Weights of a small sound classifier.
Model: log mel input, norm layernorm, activation gelu, layers 14, width 192.
Data: 39062 training examples, 27.9 epochs.
Rows from block 5 of a small sound classifier, named by matrix and row number. Rows with one number belong to one neuron. Each number is 200 + 40 x the weight over its row's rms, rounded and kept within 0 to 999. All counts start at 0.
Before each neuron's rows are labels from the 100 clips, of 14976, where the neuron reaches its highest value: "responds to" is what is common among them. Only what is clearly more common there than usual is listed. The data: telephone keypad tones over noise or synthetic speech. In brackets: how many of the 100.
# fc1: MLP up (model.blocks.5.mlp.fc1.weight, 768x192), inputs 96-191
# fc2: MLP down (model.blocks.5.mlp.fc2.weight, 192x768, transposed), outputs 96-191

responds to: mains hum (37); number of keys: 9 (36)
fc1.249,165,148,218,188,171,137,219,173,193,233,148,178,230,149,198,300,192,102,195,179,174,247,245,126,165,198,192,291,176,186,175,276,174,213,204,199,215,187,192,164,197,180,167,189,212,308,164,175,104,244,192,216,190,150,236,267,192,149,199,218,154,274,213,279,191,200,252,211,178,146,201,168,179,146,180,170,217,161,122,196,168,159,241,148,160,239,165,218,217,220,176,170,176,182,162,235
fc2.249,222,160,189,192,231,174,212,190,296,254,193,209,182,193,214,197,205,180,183,207,161,156,218,196,186,255,106,257,186,192,259,231,246,173,193,266,200,183,197,219,221,203,206,192,227,242,281,224,197,226,253,165,151,197,241,232,233,186,182,238,189,176,200,163,217,177,222,174,223,187,176,222,189,241,171,184,201,168,224,195,248,133,196,186,155,242,284,161,169,191,218,196,269,180,213,158

responds to: speech (68); number of keys: 3 (65); pink noise (38)
fc1.684,189,224,171,134,206,226,205,195,203,236,201,247,212,165,221,120,207,184,172,232,189,229,260,199,156,84,214,261,136,168,187,226,217,202,133,170,187,219,225,137,193,278,179,210,133,276,275,209,210,208,183,263,215,270,186,256,219,221,191,68,209,268,237,231,200,258,228,210,192,274,277,257,174,229,246,174,222,186,159,227,184,181,264,200,146,182,205,190,230,201,320,208,158,198,250,203
fc2.684,249,197,155,170,204,253,152,156,172,116,212,171,234,247,240,220,187,207,245,205,314,124,138,279,250,236,175,212,110,154,155,207,189,168,180,201,212,182,229,205,174,206,178,210,165,184,195,118,241,228,205,230,247,234,184,228,227,204,225,202,215,248,198,162,204,201,184,243,257,258,255,101,175,204,224,182,229,213,159,228,163,199,206,201,227,185,189,223,194,213,174,202,175,190,179,191

responds to: mains hum (39); number of keys: 6 (33)
fc1.230,183,173,202,174,180,200,161,163,173,149,148,253,217,150,187,242,222,197,189,197,264,224,190,114,198,132,133,305,150,221,226,189,188,178,253,184,231,206,174,184,226,217,142,220,215,256,144,167,184,252,160,267,153,208,140,239,214,121,152,239,149,242,119,241,162,227,239,187,151,164,240,108,196,243,166,197,206,191,86,176,200,151,229,154,233,239,209,233,245,276,184,189,252,179,175,146
fc2.230,224,183,180,150,255,201,250,139,276,270,155,178,195,275,199,159,174,160,226,228,188,152,186,190,149,201,95,248,197,140,110,191,190,180,193,252,199,164,182,202,184,210,209,226,221,209,217,239,201,179,192,163,161,185,226,273,218,224,174,216,264,168,183,198,223,159,205,171,221,141,207,214,161,186,194,238,217,176,194,210,220,103,168,200,232,202,248,283,160,149,196,151,213,246,218,177

responds to: mains hum (65)
fc1.195,195,190,202,147,279,180,180,176,209,179,199,156,167,202,187,242,266,225,243,196,218,200,193,126,214,188,229,243,220,292,202,207,157,196,162,172,231,195,230,187,176,188,252,197,163,177,248,191,223,234,183,272,217,214,154,228,234,198,207,140,200,207,191,200,213,181,196,258,206,248,175,194,260,186,261,215,243,168,138,195,209,218,230,207,307,205,231,183,247,194,250,221,180,176,246,219
fc2.195,235,269,179,226,244,197,233,193,176,188,203,185,225,166,149,247,147,250,195,207,217,177,222,161,212,188,211,209,170,278,217,147,205,184,199,155,94,193,219,259,161,238,158,211,211,208,191,173,215,170,202,112,266,204,168,219,156,264,155,188,276,286,175,195,163,167,253,215,226,250,193,223,197,162,218,218,214,255,230,282,200,230,185,159,213,168,225,193,238,221,46,167,255,178,171,178

responds to: reverberation (83)
fc1.280,145,263,142,207,121,234,235,196,178,207,215,154,195,182,237,101,194,135,227,208,308,196,179,232,206,215,261,184,223,215,287,181,185,215,161,238,249,189,170,234,234,210,209,188,200,267,233,205,194,210,257,233,101,231,183,259,290,223,123,256,225,173,176,244,151,222,225,251,151,206,230,243,213,233,217,156,206,271,168,241,183,215,192,160,186,245,166,135,248,283,198,199,149,226,149,240
fc2.280,246,148,127,200,215,205,188,203,176,162,203,235,160,245,189,263,140,210,181,198,150,234,164,267,142,159,142,206,217,172,154,214,121,161,165,232,217,207,191,231,176,205,161,175,227,160,247,189,237,161,192,197,213,182,209,210,217,223,168,165,191,184,181,164,186,146,167,228,218,260,170,155,178,313,198,199,237,227,187,183,228,177,197,225,219,247,163,301,213,168,190,200,135,265,219,209

responds to: rumble (37); number of keys: 4 (34); number of keys: 3 (33)
fc1.640,139,159,210,241,176,184,194,195,190,198,194,243,204,143,204,198,269,189,131,230,213,246,168,209,169,159,193,219,237,266,227,186,175,174,191,185,200,220,158,258,107,143,142,190,200,173,194,161,196,158,234,191,192,167,184,224,219,151,193,235,227,201,238,120,112,205,240,170,162,261,209,221,177,217,232,284,197,159,217,212,193,203,234,197,279,231,198,269,201,188,140,164,218,184,197,223
fc2.640,214,202,192,222,180,189,204,134,247,161,176,165,179,186,217,145,190,242,225,196,262,227,219,122,187,205,219,198,207,183,250,262,201,195,235,141,209,162,172,208,290,205,208,210,224,213,246,200,179,78,157,175,168,165,249,188,188,157,358,176,184,224,170,194,229,224,210,186,207,206,144,179,129,200,201,269,199,240,187,165,211,217,163,178,234,261,256,153,161,243,209,180,275,348,130,216

responds to: rumble (42); number of keys: 6 (31); number of keys: 5 (30)
fc1.267,151,176,258,224,136,188,180,185,187,169,204,187,194,101,264,262,198,273,175,213,185,268,227,167,217,179,236,286,207,110,185,164,168,208,235,175,213,223,197,147,224,146,215,187,245,232,182,136,181,145,174,213,164,156,202,217,186,161,261,199,176,234,185,245,187,217,202,183,152,109,226,197,223,210,163,127,221,175,218,179,202,232,239,220,249,262,156,164,229,193,170,164,224,222,184,106
fc2.267,185,165,188,147,182,177,203,178,206,257,256,198,198,109,251,203,180,246,177,283,182,164,208,159,207,180,192,190,210,201,228,184,202,211,214,248,216,224,167,223,144,196,200,143,176,154,215,188,188,285,232,216,154,209,196,210,205,200,90,282,160,146,158,170,243,201,182,148,259,198,211,222,220,182,208,188,189,278,223,249,269,159,135,179,182,179,223,233,137,184,199,206,160,110,202,129

responds to: reverberation (61); number of keys: 6 (31)
fc1.581,213,233,238,161,188,129,210,135,187,164,211,174,223,183,204,244,212,178,182,170,230,262,143,150,163,173,250,203,239,268,315,176,177,255,177,184,203,196,156,270,233,179,241,259,235,193,166,211,194,138,145,217,171,145,230,206,198,257,193,114,204,240,207,278,161,143,246,237,164,207,188,174,187,215,214,213,232,239,187,152,213,239,228,166,230,264,301,108,259,126,240,189,238,220,204,188
fc2.581,234,215,172,171,201,213,189,182,240,193,195,179,236,227,146,204,148,215,227,169,188,166,193,196,158,156,217,209,250,266,104,143,125,133,184,175,180,246,224,230,89,244,197,190,222,157,256,194,216,78,171,221,237,235,175,165,146,180,189,219,200,302,235,177,137,161,156,240,193,205,186,250,196,208,169,169,241,272,228,278,254,226,224,202,216,174,192,321,173,235,153,182,150,285,184,257

responds to: number of keys: 1 (44); number of keys: 2 (36)
fc1.669,202,188,197,188,219,143,179,191,168,139,213,204,186,188,164,179,205,180,170,258,299,190,165,105,179,116,215,214,227,252,235,230,171,232,157,156,263,238,214,129,198,178,174,153,183,258,233,143,182,218,177,278,225,186,203,283,192,144,167,204,188,216,165,278,176,199,207,239,173,241,162,186,178,226,259,183,180,182,185,237,191,217,142,181,206,259,187,214,215,238,154,199,205,179,162,254
fc2.669,244,192,250,220,225,160,184,193,137,278,166,242,231,244,192,101,288,191,231,193,216,219,220,200,256,180,231,175,204,202,193,175,207,112,240,279,214,232,240,186,132,196,201,256,231,287,238,223,179,186,209,208,185,250,242,181,240,148,245,169,147,202,273,215,149,192,219,219,182,126,234,183,245,129,208,175,163,284,230,181,150,295,234,229,200,167,229,258,255,184,231,179,146,263,180,237

responds to: mains hum (81); number of keys: 1 (52)
fc1.593,173,213,218,145,252,175,224,150,171,161,143,211,187,178,147,210,208,231,238,200,166,218,196,73,146,156,198,279,216,252,196,194,225,162,173,226,203,186,190,212,206,193,258,244,172,179,217,168,206,248,199,291,205,228,189,258,152,234,197,167,173,289,199,241,165,214,234,208,191,213,246,114,260,196,243,256,243,226,134,216,152,245,152,221,219,188,215,220,222,217,227,175,207,192,215,142
fc2.593,204,231,253,215,229,202,166,156,201,180,255,210,153,180,267,259,214,192,186,253,185,157,246,267,251,187,141,138,186,226,161,215,137,158,192,174,154,179,237,198,195,162,86,292,167,153,180,157,206,223,241,176,191,239,131,228,193,226,144,208,291,209,277,233,146,172,236,158,212,159,256,183,228,222,249,255,223,139,222,248,217,200,157,139,246,185,264,228,197,162,187,143,192,200,162,183

responds to: speech (60); mains hum (38)
fc1.579,183,153,194,200,207,152,192,161,186,158,140,227,225,129,176,280,235,147,184,170,267,224,236,137,189,128,157,289,154,189,219,186,201,160,215,191,217,189,218,218,245,212,134,226,211,262,146,165,194,264,181,267,148,184,164,243,202,127,154,254,137,240,162,243,145,240,235,183,126,153,238,115,193,233,179,187,213,209,69,180,194,145,247,146,212,237,186,208,271,263,177,197,230,184,148,170
fc2.579,226,187,177,163,256,222,251,129,260,243,171,161,212,274,184,177,166,150,211,236,193,120,202,200,157,206,98,256,193,142,156,191,222,185,188,242,216,153,189,206,205,215,201,212,222,229,220,246,203,171,218,165,144,190,235,251,221,235,162,224,264,178,196,181,206,164,200,183,211,156,208,210,148,199,195,231,216,189,211,223,223,91,162,182,244,213,258,230,153,152,175,149,256,246,200,175

responds to: speech (100); number of keys: 1 (78)
fc1.245,189,148,184,141,261,186,174,177,183,165,189,151,163,207,150,266,190,181,215,281,248,186,302,141,198,177,206,234,229,201,235,150,201,152,208,205,205,229,205,205,202,182,232,213,229,201,197,177,201,198,182,239,195,232,120,242,164,217,215,177,185,241,209,175,173,271,201,192,170,177,192,165,243,216,265,205,227,142,147,188,164,260,196,205,318,165,191,198,207,169,241,204,117,193,220,219
fc2.245,150,272,158,174,229,227,120,209,191,203,172,170,183,195,161,237,222,253,221,196,210,185,186,170,212,156,251,218,183,186,209,202,184,242,230,161,113,167,244,177,180,222,219,299,205,238,214,138,225,242,199,196,229,176,134,199,197,252,178,117,225,186,212,207,152,220,244,179,236,244,216,236,194,230,192,180,220,153,176,274,229,148,152,164,252,143,203,168,245,215,135,205,280,133,221,169

responds to: rumble (43); number of keys: 5 (35); number of keys: 4 (32)
fc1.128,143,168,189,235,207,195,166,197,177,228,167,257,179,150,214,225,212,193,216,188,187,303,194,239,108,159,189,212,256,212,204,195,194,107,240,204,239,218,121,230,156,126,158,176,203,167,167,122,179,126,124,205,140,178,185,231,233,193,246,218,180,205,152,154,97,226,224,173,155,213,196,208,170,201,234,263,182,192,180,169,243,209,217,185,208,234,155,273,199,237,205,189,186,211,168,243
fc2.128,244,216,177,198,149,134,244,140,224,152,224,233,191,182,248,205,208,226,215,205,236,220,177,102,175,191,241,134,218,193,230,289,250,219,182,212,154,168,173,193,268,196,204,183,219,216,200,195,166,76,165,211,216,206,270,202,258,193,292,192,197,208,171,211,229,218,235,227,229,238,139,236,176,202,201,285,189,172,157,131,203,203,168,192,222,262,239,175,177,238,260,234,266,317,128,205

responds to: reverberation (69)
fc1.344,166,120,190,211,219,162,183,139,240,154,158,227,180,119,190,232,237,130,149,222,271,218,229,163,235,113,202,317,149,166,214,170,200,174,226,202,189,177,182,210,219,210,157,223,203,249,154,158,167,254,162,276,157,224,158,252,226,107,152,233,140,198,165,209,150,238,211,164,145,160,251,158,201,194,161,128,170,245,85,188,191,156,269,152,254,272,173,191,258,277,191,186,212,162,154,180
fc2.344,206,186,192,176,239,196,237,143,280,248,172,153,202,252,197,182,164,153,221,226,171,125,218,178,161,231,105,264,202,165,167,199,222,188,176,221,177,175,187,188,216,228,190,231,236,223,221,228,208,156,211,152,153,199,233,240,211,207,129,245,256,195,185,221,219,175,173,171,206,134,187,225,157,214,191,235,210,154,221,231,211,106,163,186,213,221,266,185,164,169,181,146,251,228,202,189

responds to: reverberation (67); number of keys: 8 (45)
fc1.350,177,154,186,145,189,225,202,189,247,262,205,132,218,198,241,178,210,184,111,227,203,183,181,189,164,140,271,212,243,215,167,169,184,213,276,173,207,224,154,200,134,249,107,178,221,253,241,179,224,245,188,204,188,137,185,257,224,214,179,194,284,178,158,204,196,241,229,296,176,228,156,115,218,204,218,204,211,238,189,257,155,165,170,91,147,218,207,233,219,215,216,213,172,278,214,179
fc2.350,143,243,210,223,97,133,134,173,145,204,169,171,221,144,257,166,258,201,166,163,147,203,199,203,227,159,195,171,211,214,231,196,237,252,219,194,155,203,239,248,212,259,276,182,194,151,187,211,223,178,200,217,200,238,204,189,241,194,190,194,188,186,240,208,187,251,169,199,170,198,166,329,212,288,204,222,215,188,231,155,253,180,172,192,188,147,247,93,218,168,226,202,269,141,229,144

responds to: number of keys: 5 (36); number of keys: 7 (34)
fc1.597,126,227,239,229,187,143,215,154,169,146,196,238,132,95,155,221,158,127,159,162,189,258,160,171,211,182,230,272,191,220,215,209,225,194,186,205,202,163,168,264,176,189,246,211,310,246,174,153,180,212,132,273,156,169,199,223,246,212,250,206,147,222,197,208,181,189,239,225,164,211,233,221,192,233,158,178,211,261,200,170,177,158,223,131,308,241,142,139,206,187,175,178,165,201,173,218
fc2.597,212,162,180,143,140,172,224,195,218,140,150,162,173,249,233,155,191,213,205,128,232,184,165,204,207,159,191,160,268,193,187,279,126,195,215,177,231,225,233,262,174,172,275,195,199,129,223,188,206,163,154,247,121,202,238,175,186,188,162,112,158,177,238,126,244,197,246,163,134,272,186,250,223,270,161,217,178,151,206,202,221,120,193,213,195,218,214,258,184,214,276,230,168,164,239,164

responds to: number of keys: 1 (49); number of keys: 2 (30)
fc1.148,140,201,187,159,224,196,209,184,147,258,113,151,202,157,204,207,232,140,209,166,230,189,159,162,90,180,210,239,185,250,205,208,228,179,159,242,215,217,194,218,194,194,172,129,186,246,178,148,168,230,232,308,157,160,198,259,254,225,146,211,277,289,218,216,169,211,276,226,129,236,222,143,263,237,235,235,202,208,133,264,242,191,198,180,191,212,178,235,207,212,179,163,193,193,173,170
fc2.148,185,230,236,176,324,236,143,171,249,223,181,200,168,172,283,225,259,239,177,231,184,145,202,193,256,207,134,162,200,172,204,242,143,148,237,217,228,183,242,187,153,113,171,200,233,217,194,131,213,292,292,214,163,230,224,206,231,225,205,215,270,197,267,170,240,178,241,221,225,143,188,214,221,109,273,239,258,209,270,191,192,186,187,214,264,198,268,229,204,194,214,113,156,222,207,150

responds to: mains hum (53)
fc1.591,203,189,221,140,294,205,188,191,163,202,236,185,151,193,198,216,263,198,275,194,170,220,152,103,230,197,148,290,189,310,192,231,215,218,163,132,248,225,195,172,220,217,233,188,178,185,271,191,246,239,228,283,220,209,170,236,192,183,256,127,201,187,180,196,190,167,210,265,195,238,260,184,191,194,197,205,214,207,193,187,195,192,198,222,256,225,252,147,278,236,217,170,213,180,211,199
fc2.591,213,220,160,251,218,226,204,241,172,202,223,158,199,193,172,240,157,276,187,215,193,200,277,192,216,193,212,163,199,281,233,124,189,132,201,141,98,163,195,285,141,250,120,196,188,211,221,207,208,162,173,143,270,227,188,265,117,242,150,204,254,303,223,165,171,210,188,232,251,249,205,244,229,190,178,191,254,277,212,224,205,261,191,171,201,169,217,179,233,213,121,132,212,195,173,167

responds to: number of keys: 1 (46); white noise (44); number of keys: 2 (33)
fc1.625,160,179,151,173,146,132,188,204,180,204,116,239,187,191,219,180,146,162,151,218,262,184,239,210,94,81,221,227,216,235,201,199,156,201,185,240,268,195,202,182,204,244,124,181,171,233,219,135,193,234,238,244,167,168,208,287,223,115,154,245,131,234,149,236,140,204,162,219,189,198,193,159,224,278,218,219,209,188,144,237,204,170,220,204,203,209,176,235,249,239,194,166,229,257,178,172
fc2.625,174,236,240,156,149,176,155,187,208,231,117,195,227,184,217,188,243,132,202,187,157,165,174,184,177,175,218,138,184,176,246,231,198,273,201,201,107,246,269,229,177,229,261,254,194,96,276,204,196,230,207,312,255,235,202,241,201,201,221,192,200,115,156,175,152,199,164,228,188,205,228,255,217,240,157,255,214,194,181,143,235,212,174,193,183,220,216,206,244,170,227,148,209,196,206,196

responds to: speech (77); number of keys: 2 (42); white noise (38); number of keys: 1 (34)
fc1.306,188,195,180,128,199,204,181,191,160,143,182,215,211,200,191,185,240,202,300,240,252,209,210,199,235,177,220,234,139,307,212,216,198,146,147,254,210,189,196,187,163,203,188,141,204,211,281,175,212,187,155,256,243,261,88,216,187,203,205,149,217,212,229,221,224,191,232,232,205,255,227,227,198,191,251,193,214,113,149,202,203,232,241,247,279,169,193,182,217,197,235,211,160,133,248,249
fc2.306,195,218,193,218,220,234,227,270,185,180,207,169,202,184,182,260,162,282,179,231,193,131,193,178,236,219,225,227,176,283,262,179,214,227,192,169,154,193,246,212,205,190,198,225,189,216,192,158,240,162,229,119,259,209,161,224,189,183,185,197,261,278,191,178,173,219,267,183,237,305,222,225,198,185,205,186,204,216,225,244,210,207,180,225,191,179,226,136,232,220,92,181,297,156,221,176

responds to: rumble (37); number of keys: 5 (32); number of keys: 6 (29)
fc1.253,199,150,268,225,134,209,159,202,223,187,152,203,212,109,235,288,168,265,182,181,222,241,176,184,197,189,237,244,184,132,231,165,196,185,231,179,221,219,227,108,219,150,225,180,254,229,167,132,208,178,164,220,182,146,209,224,180,156,275,289,206,238,142,253,224,204,204,163,155,126,218,168,231,201,149,165,211,167,222,209,211,232,229,221,219,231,159,158,215,215,142,210,293,207,164,114
fc2.253,173,185,157,151,207,192,242,190,232,252,236,190,195,110,222,186,160,203,224,270,201,162,229,145,174,168,157,223,216,171,169,195,174,193,204,210,230,212,170,212,132,215,190,185,175,140,244,196,173,302,239,207,142,196,144,218,213,199,37,292,206,140,198,223,223,188,209,166,225,174,209,205,241,207,213,247,223,246,202,248,253,157,135,141,212,179,206,268,135,136,221,226,124,96,215,137

responds to: number of keys: 3 (59)
fc1.399,171,152,240,249,182,227,198,239,239,228,184,225,211,152,256,192,240,257,222,230,211,282,192,206,205,230,290,220,157,134,218,228,156,146,244,189,210,189,180,118,267,169,289,159,127,187,256,167,238,270,260,236,134,180,189,236,224,177,245,290,219,183,170,130,198,272,150,184,158,237,210,219,184,218,213,148,154,181,234,253,188,216,235,226,150,191,177,116,176,197,149,196,203,168,174,162
fc2.399,201,194,228,168,152,197,154,193,223,252,255,153,234,189,272,189,205,260,266,215,254,156,234,201,186,157,188,150,243,144,150,173,155,243,167,164,213,201,227,223,153,241,169,192,207,156,239,208,144,282,215,307,174,217,157,159,284,282,70,237,185,164,188,221,140,178,264,144,214,156,187,201,225,212,242,223,231,241,171,272,170,239,83,165,180,153,170,305,118,144,235,191,105,175,208,175

responds to: mains hum (52); number of keys: 5 (28)
fc1.704,167,153,238,173,209,158,163,138,199,150,155,241,229,127,176,275,209,158,198,179,258,226,235,112,176,141,176,311,165,208,226,176,205,147,240,169,227,203,221,220,220,191,153,218,195,260,154,176,174,209,190,271,153,169,167,219,207,118,155,243,154,261,155,241,170,238,238,187,149,157,233,112,210,247,166,198,209,209,105,204,184,177,248,165,208,237,229,196,269,244,176,182,224,203,185,148
fc2.704,221,202,189,162,245,216,239,128,278,252,162,185,196,273,209,173,173,148,222,237,192,142,181,208,146,191,111,257,188,124,135,187,178,173,189,233,195,149,188,191,163,213,215,226,221,227,206,242,209,200,201,156,145,185,233,240,227,211,167,221,259,176,214,199,231,133,218,171,197,168,195,203,156,177,201,218,215,157,221,225,223,120,162,193,235,211,239,257,150,177,188,148,238,235,217,201

responds to: rumble (53); number of keys: 2 (27)
fc1.623,179,218,211,225,155,158,198,206,213,217,259,211,187,198,192,230,195,200,222,267,176,301,150,183,111,216,179,215,237,308,240,210,154,181,254,177,199,181,167,261,202,131,167,160,173,254,169,160,264,115,201,198,193,169,228,207,233,194,202,244,197,225,182,242,95,251,176,207,235,196,129,149,201,258,169,253,202,155,224,171,176,221,174,225,187,216,154,204,179,154,153,197,239,189,226,247
fc2.623,208,235,229,229,196,202,167,187,170,182,211,175,195,210,204,172,231,196,208,221,237,256,236,191,227,220,205,263,213,215,161,219,209,173,183,163,240,182,215,219,226,256,193,215,233,190,207,183,196,25,189,190,147,221,205,185,168,222,304,237,192,249,220,198,202,223,223,249,216,138,148,186,101,172,182,215,185,255,179,237,228,193,205,173,191,191,230,227,150,213,244,164,236,350,180,261

responds to: rumble (52)
fc1.465,184,195,208,173,174,196,178,128,209,179,135,191,173,158,201,151,178,113,226,208,276,240,255,202,162,209,211,265,160,203,260,195,182,159,203,251,233,225,182,256,193,232,232,185,197,327,161,179,177,228,195,261,131,240,195,238,218,206,125,214,169,268,213,270,99,238,148,200,145,181,252,184,155,225,213,147,254,268,109,176,186,133,233,156,134,239,168,170,208,277,256,194,131,156,167,212
fc2.465,235,157,183,151,213,230,252,133,240,209,148,186,172,226,204,215,139,140,183,206,224,220,212,259,161,189,72,247,196,150,130,210,157,228,185,265,227,184,192,200,167,205,207,194,193,175,266,201,183,193,198,197,169,146,256,236,248,217,130,181,214,127,176,188,243,164,167,171,200,183,200,149,169,222,195,238,244,149,221,236,254,108,163,214,212,247,235,287,152,164,206,171,173,263,211,234

responds to: number of keys: 5 (42)
fc1.635,184,159,194,163,174,148,169,143,252,144,189,231,214,126,206,222,249,129,186,156,239,266,181,149,183,132,233,289,178,194,215,233,156,228,236,247,218,203,164,197,193,131,179,183,262,239,171,134,174,223,198,278,159,150,172,269,189,172,180,213,160,201,192,190,109,254,239,228,135,183,225,156,245,222,204,162,148,257,127,193,165,200,233,154,229,235,185,171,259,226,213,167,206,192,189,184
fc2.635,195,185,199,192,159,214,252,153,259,232,216,178,163,233,207,199,210,167,209,218,180,173,209,238,236,242,128,228,180,174,221,231,197,217,158,224,213,159,158,179,267,193,191,238,235,179,247,251,243,200,172,230,175,248,268,216,206,233,185,220,199,173,114,211,286,144,164,183,147,259,202,188,209,259,164,221,215,190,203,211,188,103,220,201,189,218,250,144,171,210,231,145,245,144,193,170

responds to: reverberation (73); number of keys: 9 (66); key "0" (56)
fc1.521,194,195,184,212,225,178,206,280,186,192,239,220,259,238,194,119,93,207,192,229,258,155,155,185,212,186,243,166,241,235,195,239,191,225,256,180,220,229,174,225,185,152,193,192,163,150,271,230,242,176,193,215,179,256,130,266,165,156,196,228,165,193,137,153,177,217,196,206,209,235,189,130,229,182,265,180,189,196,198,178,185,182,47,243,207,220,187,158,186,284,95,197,257,232,187,235
fc2.521,189,194,218,218,210,218,191,237,210,92,200,184,216,210,217,244,178,230,177,199,84,200,238,180,187,253,114,139,314,195,197,190,188,177,185,76,197,206,166,219,216,155,167,149,207,268,207,190,149,261,180,159,178,233,165,189,162,195,165,252,196,254,213,126,179,234,141,179,187,197,161,187,234,188,174,171,212,166,202,180,172,195,236,197,162,171,157,165,235,195,229,161,200,172,197,175

responds to: rumble (37)
fc1.122,122,198,262,229,174,125,225,220,127,120,235,250,178,164,188,234,202,227,170,202,209,255,204,141,252,200,257,251,277,189,224,187,211,198,224,231,196,212,209,251,192,190,205,196,227,138,195,218,187,152,118,210,194,217,147,204,260,243,213,148,157,220,195,186,233,152,217,184,216,225,172,244,181,214,149,221,208,222,239,195,222,225,177,204,310,206,155,140,192,134,209,159,173,214,164,183
fc2.122,208,131,183,181,160,243,135,227,237,110,268,202,192,222,251,181,217,239,197,195,199,156,148,153,199,165,226,157,248,174,202,289,142,184,226,118,242,193,191,180,145,229,241,184,233,163,274,159,153,180,223,234,171,210,232,155,190,213,262,184,155,179,231,125,167,191,195,121,210,206,100,232,214,176,122,242,196,194,186,239,198,155,133,244,195,228,258,252,214,207,214,130,179,232,228,182

responds to: reverberation (84); number of keys: 8 (36)
fc1.639,198,245,179,236,128,240,190,206,212,203,199,214,173,200,190,162,149,207,178,214,350,146,203,208,221,208,240,184,169,146,188,191,139,203,230,188,228,238,201,246,182,243,213,187,147,178,181,242,173,208,189,233,123,236,188,298,242,196,202,312,166,126,135,144,198,171,140,157,185,185,241,228,198,180,254,240,194,207,169,231,231,144,172,182,220,162,206,182,253,285,143,207,148,233,127,192
fc2.639,252,135,167,140,245,233,213,195,296,178,190,191,160,245,226,246,211,204,238,212,99,162,239,209,157,185,120,245,255,128,199,264,196,129,154,185,210,232,131,199,184,216,200,183,210,211,218,211,197,241,244,155,123,218,229,250,252,219,171,249,185,192,229,148,154,156,193,186,206,152,134,214,166,218,143,267,206,183,168,167,192,142,182,170,184,226,237,205,193,181,230,140,223,194,196,159

responds to: mains hum (47); number of keys: 3 (29)
fc1.634,213,196,196,183,167,193,205,274,150,242,221,130,200,174,215,276,138,212,197,273,171,206,173,130,99,213,274,194,143,285,185,202,184,200,177,224,241,190,248,230,211,187,240,177,204,325,213,223,223,160,226,223,186,157,246,201,203,182,202,208,230,261,200,313,120,240,276,263,235,173,209,175,209,257,163,191,198,144,236,245,179,257,181,211,131,214,172,140,189,142,161,199,231,192,212,218
fc2.634,192,260,246,225,167,199,174,167,170,208,160,179,216,224,178,164,200,170,204,218,240,230,278,214,239,149,176,279,234,237,86,165,174,151,166,139,204,242,247,219,161,230,158,232,214,157,200,189,155,59,195,256,167,183,190,193,135,225,254,237,217,248,211,186,154,194,245,251,207,120,193,228,155,235,126,217,191,221,194,232,211,172,180,154,190,156,202,270,130,213,200,172,183,285,205,227

responds to: speech (94); number of keys: 1 (73)
fc1.397,220,186,146,173,247,191,200,219,223,217,174,197,210,236,177,149,178,211,221,226,259,181,264,243,183,78,224,169,262,231,204,239,222,181,186,158,172,228,148,246,203,257,118,183,177,152,167,192,234,209,184,209,224,184,142,206,177,168,160,287,198,143,186,160,198,195,130,241,199,177,145,129,183,188,240,257,186,235,137,160,257,199,147,206,295,145,175,247,192,212,275,189,177,209,213,247
fc2.397,210,257,234,179,153,172,182,205,193,252,174,176,225,168,213,226,217,238,222,173,148,213,116,201,215,169,268,173,216,291,229,182,225,309,151,221,175,186,232,256,237,159,199,223,159,187,188,237,200,189,205,146,237,196,154,221,227,225,163,190,211,182,197,211,213,222,226,145,175,238,193,312,221,237,196,223,182,189,218,205,224,192,158,215,165,194,181,147,185,196,144,238,271,142,225,115

responds to: number of keys: 3 (40); number of keys: 2 (29)
fc1.586,101,184,215,220,176,167,169,197,160,195,166,259,205,113,202,218,210,208,147,197,203,230,192,198,177,141,245,255,212,263,252,215,180,202,175,200,199,186,179,246,148,152,159,206,203,212,191,101,142,158,177,250,167,151,189,222,232,171,220,220,194,211,201,154,155,191,272,190,137,264,238,220,160,236,234,248,174,195,182,223,219,212,255,138,262,257,187,260,201,197,151,185,227,200,153,225
fc2.586,211,220,201,229,160,212,213,179,225,101,174,177,169,222,214,141,163,261,225,217,282,191,197,61,176,196,204,146,180,191,228,200,231,182,244,148,220,152,195,217,308,187,194,176,189,179,206,190,215,87,168,185,191,170,244,206,204,213,386,158,218,197,210,207,220,172,215,185,219,234,186,166,177,183,209,267,239,184,210,109,155,242,137,185,248,223,205,163,180,205,194,207,267,308,192,191